python train.py --spec_augment=false --encoder_num_experts=8 --encoder_experts_per_token=2 --text_encoder_activation="quick_gelu" --epochs=77.7 --warmup_steps=1580
Rows from block 3 of the text encoder of a small contrastive audio-text model, named by matrix and row number. Rows with one number belong to one neuron. Each number is 500 + 25 x the weight over its row's rms, rounded and kept within 0 to 999. All counts start at 0. Numbers have three digits each.
Before each neuron's rows are labels from the 100 texts, of 14848, where the neuron reaches its highest value: "fires on" is the input token at the peak. Only what is clearly more common there than usual is listed. The data: two synthetic voices taking turns or overlapping, over music, noise or silence.
# fc1: MLP up (text_encoder.blocks.3.mlp.fc1.weight, 768x128), inputs 0-127
# fc2: MLP down (text_encoder.blocks.3.mlp.fc2.weight, 128x768, transposed), outputs 0-127

fires on: "zero"
fc1.217:500453500500502489500495500500500500515500489521510502502500467500500496500539539469514500527490478493500500516481519472500495453481500492556519441500470477471500502458500527508500505500398500513495537500506477492500468514500518500500499502468500489504541479500547501500491483500501517474500496485438500500528500500521518532500512475473556518432463489500497482500500576504445578491501
fc2.217:500478500474486495500496505500500545500500452500477537573445500443500492474513477491521522495517486535481501477502511500506528500521465517554513500485528531500500467500499500502500513526500498558500495508525541465496542524497500486500530498500528496500478486471477509505500488500500469513484481479429501558500515500494517487517479503426463554500494482480500500418512460523500500500475

fires on: "-"; "next"
fc1.345:518519513500500500473523500528500503558530506489506514500472472518500442500489536465480509500501507522528518500539500483514500549500522501473468460491471449497472529500454543486528501468487500514532463510510540500505500500500500518500499490456500565494502544508547496466527498511462500478513421475498512487500501473500500549500479531477488511571500487502500464474500479500556500489500
fc2.345:483525495518539496528509540537489540495500554571500504459500524484500500500466488538472480519495500511500503500491535510527500493471443472582500426497500500440500551512500500514525493486506467500506500527502500500500509526484506514500463504500508500524471523562527503492477447490468480500500474514442530500498500497471500484533484517500500522512483481500474503486544500487482497484535

fires on: "at"; "thanks"; "cancel"
fc1.751:500510500494499500470525521512500491499485473501482502509541452522567487496505513511500448487500504489500500501512496507500520484500487437500495480500528500486491486527504513490500495499510491530490502492498500486483500480472501501508479510483492507499472500622470505498493473500518496500500535516492501486514502497500463505502516478500475501528513485509512483502505504500519485500666
fc2.751:556500496500546405517500513502448525500518462544500525480514495443461480500476500500477448453481526500459500532500500531500500511496463500510479500504500540522500508482545500500500480523500511500530500500485500480462500500500500497500500467500500538500518500551454511462510500492543515529500450524481500468500541459500496518543468537483500500460500500500501531500498489515452500500500

fires on: "hill"
fc1.487:509553500500500511500500469457500528529515491522500474582500542500500564472518538538505500459532500506500488566500471488500474488500505499500502550479500500454470489500525565486500484526542514512534550500500500500500501479486500462500519526475500500500483484512500500500500500521508514467500474500494500500503481500500507461500500488497500500584500539518472500442500498529564481500496
fc2.487:525486516537494512461511500532500500537517509530538549500503490523511500490452534542523500500490476483500500479500519464520589500500491500500500479510491500500500482496543500510472560443527500471500492437503519462506511513500501484477500500517442559500518479519520474500500500492534438500500500525485515528560516468500543471500486500470479439537500500486500500500500479500500500500502

fires on: "zero"
fc1.331:500500500500530500500500540474500500500464466484484500466500491429500500520500500553500500500500491491481518509475500498500500500522500499500500466476468500469522500500500498518497500514564500508500500515500500488500500500516500500491517553500540469525451500500405480524500467511500447482545505500513480571500495519454522500508563500500540553511467500469523549500493547449502485500520
fc2.331:518475500498443476495498499494452491514475500500500500500500470517559512481536493510518500500493477500500490500549500467511538438484500528489500500487499539496490427511470460497500537500524500550470500485514500500500489518502494500495536500500500500528511487551461500525494500500475506500471500483503524504461500491536494521514440534500500534528468521500516500500511401508500577508476

fires on: "-"
fc1.397:471558512500500500468500452506500442500504500500551500535490500498502500477529554500508497464542500514547500522495500505493500500477500511490483439505500446500476500482500531500500500500510506539500500500507520487489534524479474500505500492478500572500500519500500480500466529500528500518533575585500465500500500498500500500555478563506505489547488516500500500536517543522508514525506
fc2.397:520487500500500500519500485519502519496544533557502509500533559500546500507500479515474520563494488500497506483500500497545488510500500476517500459490471500500500509470500500531500554431519495419489506500500523503494492500553503499516522500420500500546483484528546531478522540518500499500499522495474500521503471505510508486525504562535500489500460500476495500447500509450510500500506

fires on: "-"
fc1.471:504500500500463447501500483510476457500499508565500486500477464500485505525500541516501532472498494472508453560500570500500505531491500500446500500499500500461500500523521511495522506542480546501500500506505516575489500440500500500501500480537500528547447500500487500498487545500487463483466548500500474505500517496500500498451484500532512439500505567500480514500500505508500500482512
fc2.471:500540518548454489535507507521500505500500500536500511501481527498502544554463482470499501500461522474500498530478491515500500493498461506477500532535500500498500523508561484550521479488500517573500535463477485473529500452500500500510530496500505500498500505520500478528500510512475514486570521503476522509500520500511517500490532500500461492587500500482500458506539487564500518500453

fires on: "at"; "cancel"
fc1.495:500505503494504500472510511505508492508480477492500500508545455522568499500505500494504443489464508511504500487520491513482500474503478444507498489496500496480509488521514500507504489492508489528479497485497517487477491475475497500505482498500499503500481488616463500501500500487516504516474540502500500483511500486518463500502506475500491512524503476509506485499509498499516489481668
fc2.495:528528468444500516486468509498500500457500531467536454500488500443531500484505500500511496500500500496500500485516527474500550500456512495500489505483500530500500493525496518493500500466500552430500525468529500517500500500538513505468503560492515500507500505459500529507500500514455503563465539458467500455495498531537524500500492485454452534500500519500500494463467518480500569500494

fires on: "zero"; "is"; "thin"
fc1.616:487493456484503490467500481437482502560500507528514526520501500548500501545457500500515466517488500494476522481514477505515547498464500494533502500511486480500500490545535500488500459526458503500447504476523500462500500500517500500497480473500500524499465585507516519500490457500505464545500471429479469518500500526529500500500471553528499503472473500485499464500500500453523539500499
fc2.616:471501547451500491395500490480507519490534500523500480573458500514500559500500481500500500477492500500492479487471500494510500500501532480500541500520482500500531553517495500481488560500500473500473485500464500495478546516515443463496467538505509551500514503529542524502488500500461477500496524515493461484466501499500475481541495438500500500502520455500500520506500500500500500500500

fires on: "likes"; "thanks"; "shiny"
fc1.705:500491500482500543500487547504493500477473510546510521610500505432525465492500484500500482497471536519500509460553507499500491480525514499500465500475500500500514500476500508499419500524474486516505491529514507500501496500500482474500497471500492500500500503500549509500510539537534479425532500533529500500492500494500514518449459500482500469557484500500500500496453500500544506500510
fc2.705:476465435546500547419500514523500474480541500506488516500499503500478439505507528523500536500516500500539506508480500497500511500539500517481507430495510481525500499548471473500485468500507500451500500543511450500500469511500526474520476500496500472509511512529527536500523500494446500463499500497500491540509448490474523474454487512519517461500503484498532500517529500442507523500500

fires on: "heavy"
fc1.448:481506538500500508507500500468502503486509500500499500513500470500500507477500500507507505519500486489503493500494500503500499513484491508523500477500467514497493500499489578502544465500592504500533527508524523459495528494553486517538494540379513456526500545525555429470500477500494496500500508492500500500500500500500501500541520524481518544513500500500500500459500555522527515505499
fc2.448:528500443501496507500516503501500530492546494511507555489440483500500552500476498508500490502519500500499500500502462500524456503489510500497504484512500480529500459492514464506476497494540456500528567467505526445500445524480512500515512525486480459496500462519500523512491480500504473500481493477525496500485500523500510500559501520436430508500431500500508481500500500543459450480500

fires on: "at"; "cancel"
fc1.169:493500500497500477476510500500500496500489479500495500510538467517569493498511512507503441489459502500500468493510499512490514476507475446509503495500515504479497483524507521500493482496513500525487504492500517500481495478475509495508481501486500507498477498616464494508498479488522497513470543509486503500506500490511456500499508468500483500524513484510507489500505493504518484485666
fc2.169:541500500500529503514496473500448500500500462500500500469513500439503511500500523484500541474500535475469510486500477540500512500463441500506494544500491552499500556510460506535511500500500470500492518420525565463500501463524522500472513504530481485485523509500433500536500493493500500521475486510487494529500500500500500446500500500468482483432488487500500519469461500554500500500500

fires on: "heavy"
fc1.587:479500500500500554486500471467480539522497500500500529500516511539494535483500500515522506500500500500479500528459485501487503500500500500500527500500533529500504475438463509500543518524551498470476479500500494472500500467466493520517520488504483476559486546500606528462512553500500491500527415500495521452523510500500500485513467518494472552500512521500500491500505543500523524508506
fc2.587:501500542519500500500500544525500500500480479512509546500477463489460534486530518523500498469523473448494475481528489460534500509500489518523554455500495494534543500500507500486432461500492500495505545514500467483500525524477485507530500500500500500500524469483493474500481500500512456435445500516521500492500514543500506500523478500454528572539462500531525481481491500466512447500500

fires on: "weather"
fc1.143:500485500489510500504500522513500504518556500466500500477500447500506500500500500535508500488500486531500500465518532500494500468459500505476500471500500500525485500579456556500552496484529500550500500400500511511500469500546522485499500433515499500495493492524501525475500491506511558530500513490500500519491467518500500511500500535491486546531502500500500500554578481500467488478500
fc2.143:502547500460473472553465500500496526474491506500494500438490515479478473500500457500519518546478483500449502500466482516508457506478469466535459500505500488500490477508492484509531500500497502476506444500468493517500517512482500529546492494516500516530509509461500500476495496500500515506543500487456516485471577509527498500483500465484461503483468496446500539439500440550504490500500

fires on: "apple"
fc1.655:500562500492478510500500498500500512494460479500500500500524500500500540500500500524502500481500500543532500500495467488499500500473500476513477525500517507462460470502506500481464491500541475558479488464482500441500500505530500491500499478602500463499472520500500511500504511500500500493500534500500526478500514500579500465500500497491479526500486582523472572500500458489518433500500
fc2.655:500511523500485500465503499546519519527500564513535505443541493560500469500510494466525500546470500479544500426516476486500500472475500452441521519503488500505483480480500500504483487462500480490483493500513500528510500494500503476511482540503481500500523425535500536500540497503500491457510494500500510504535500509517475500474490500462501494407497469500493500537489488500500500529483

fires on: "apple"
fc1.537:500540450500486469487506522507500473546479500496508489521509500513488500549500552530505516522499500525505500531529502520508500532500505486474500529464538500500509500467492477501501531511568537540500540456504541500510531465500500500508500538565519441552500500500448476470480500500532539486450525534534535532513501500514512440505513490500506475523514534528500500467500500491500485503514
fc2.537:500500504535531482511485536506482500519498513482500504474495433582528500564458500500451456497500521491515460523500525500485535482493483440478475549500518508508475500500506500500515500500500498540524535500475523500488446500482497517478535500494500482527486489491496520500497485459459501457535464509574483488500542500500499480465508495470500443500552514500505520500478493500500494481500

fires on: "weather"; "where"
fc1.492:564479516499478490534518494517509495500512500500500500486591491526492477500495503487500500500500518500518500426496500502500472500507500493483500500462500523495432506495453487517500454496491511536483500500492572510500500481530525500500510500483502500514520538493454523467489500500462500500522500500537514500505521500546489433578500491497472566500492510530500500500526481482540546502514
fc2.492:560476500523500526500500511489500458500518550496500500456495500493500426516480500485504435487470500475551517543491500500498499501504503467495470504500503500484500499477503582472558494475500500533503478593500472500500469508500511485454500538524460501529494480459531500500499519473500524508513500508500501494500503500500537488451523479508515509500527504486491525500433500502500491500474

fires on: "twice"; "one"; "friend"
fc1.538:486491501500511500500500478479461499533500488469573477467504500487504484523507500473500500492512485484507468434500530500532500517497500502452478494489487474500500500583500550500556518475417500530512471500500496487514500500476491529500500442553500572532500560500489495500505500506507525500492525514524509497500505500531500492479500493528492500572462500500500457491500511500500500500493
fc2.538:491490500549462486487491506520500556487554500518502500500496514508511514480493501521530504498486524510495476500476471528557498476500484492526512437555500485500507500549525495500500479514526500500471508490458487509500508517525519501500500491500533505532474520500528500500500500477485493500474536500489500500451525500500481517415510498510446554585500507461450542515545480500487529500476

fires on: "at"; "cancel"; "thanks"
fc1.233:496512498494497483482521516505494489497486477495483503511543458518568491497499511507500452492500500493500476488500495512490521483510483441494490488490500500480500495524500520496500494497510500525481500489499518487483497485469500495505481506480495500500472494617465500495487484478500504512470543500495505500516499493517465509500514474500479499520500479513512487503511500496514500490673
fc2.233:540446471432467500559500488551464500502487528501500526493502540457496500500500522500494457500495500474491500500500507501500508467452478502483483473476500523500500458515517500500540530500512519519515522490500439510495511544499494483487511522500483500482500503564506483468500500475500500508500521511480477451484519498500500523500451549474486500459500558492492503456500516488451578491500

fires on: "apple"
fc1.316:532513412511500491500500500500480489450480480507500526500445501500492500525485500555500507518500467500419549502534454481508500500513514490520500500487500475446467500469533453500488576523519500467493506473502491514500524500567500493534475535500500514500481491507500520480497507500507500485468500460497508538473526526528524500476468472500517548500490500498502515504532500500461500481473
fc2.316:500513516500500500462500515531506508467460446445491464507467419500527515515510500500454452505492547525567445542463500501500500496457511517470515500500500562500525500484511526520483513500500468500526500486488503500500522500489491507500503455506516481486500500504500508512513458500548452533507500484478502500499544500520485500500469449521523503488500489500538500500438500500519496500450

fires on: "zero"
fc1.603:500500448501457476442500501500526476500439500500462500517477460551490519515500538500512492536484500500483500539461450475543443473514500500583500500494500500412512500472472477507512488504500524500518500489509496517500539527495500500504500533430500522528500464500500500494528479500503505500500472494498488485500499518464473528500473448501508512444494500514500500500491530500479487497500
fc2.603:534500514500462500439500508500495500491434500486500500551502500500524548519506503433515514500531485500519500510500500504500500485502509523500510524500500515504500455482500551500500500500500500565500565521545500475511484531500535474500496527500509500492500473500458533532500457500500516549500498467500465483542535500502499500601458500500527516495514500500500461500500475486450533500492

fires on: "likes"; "right"; "by"; "white"
fc1.451:551501535500503447500500545531488500430500488536499479509491500500473482466522500500500500500446528500500511490571482500500497545511525503500505447492517500562461500500465500534500453500500520522522481500500503500509504503454500500500512483435515521500488471500500500552483418500490500496488500499524500503494500491435500505461478500504455471552518487500500500529478481481500500493517
fc2.451:500500478530516510519500483454489480498500500480440444470500510504518456536517520474508500500534500524500508494516500545500500500508500520497476516500486502465469500498500553500560460536485519500500500528492449494500490484477500513496495530525518508507500573521464500500446500447492585525512500500554500532505488473500500510523500497520500438487450500500487530489500491481452506519500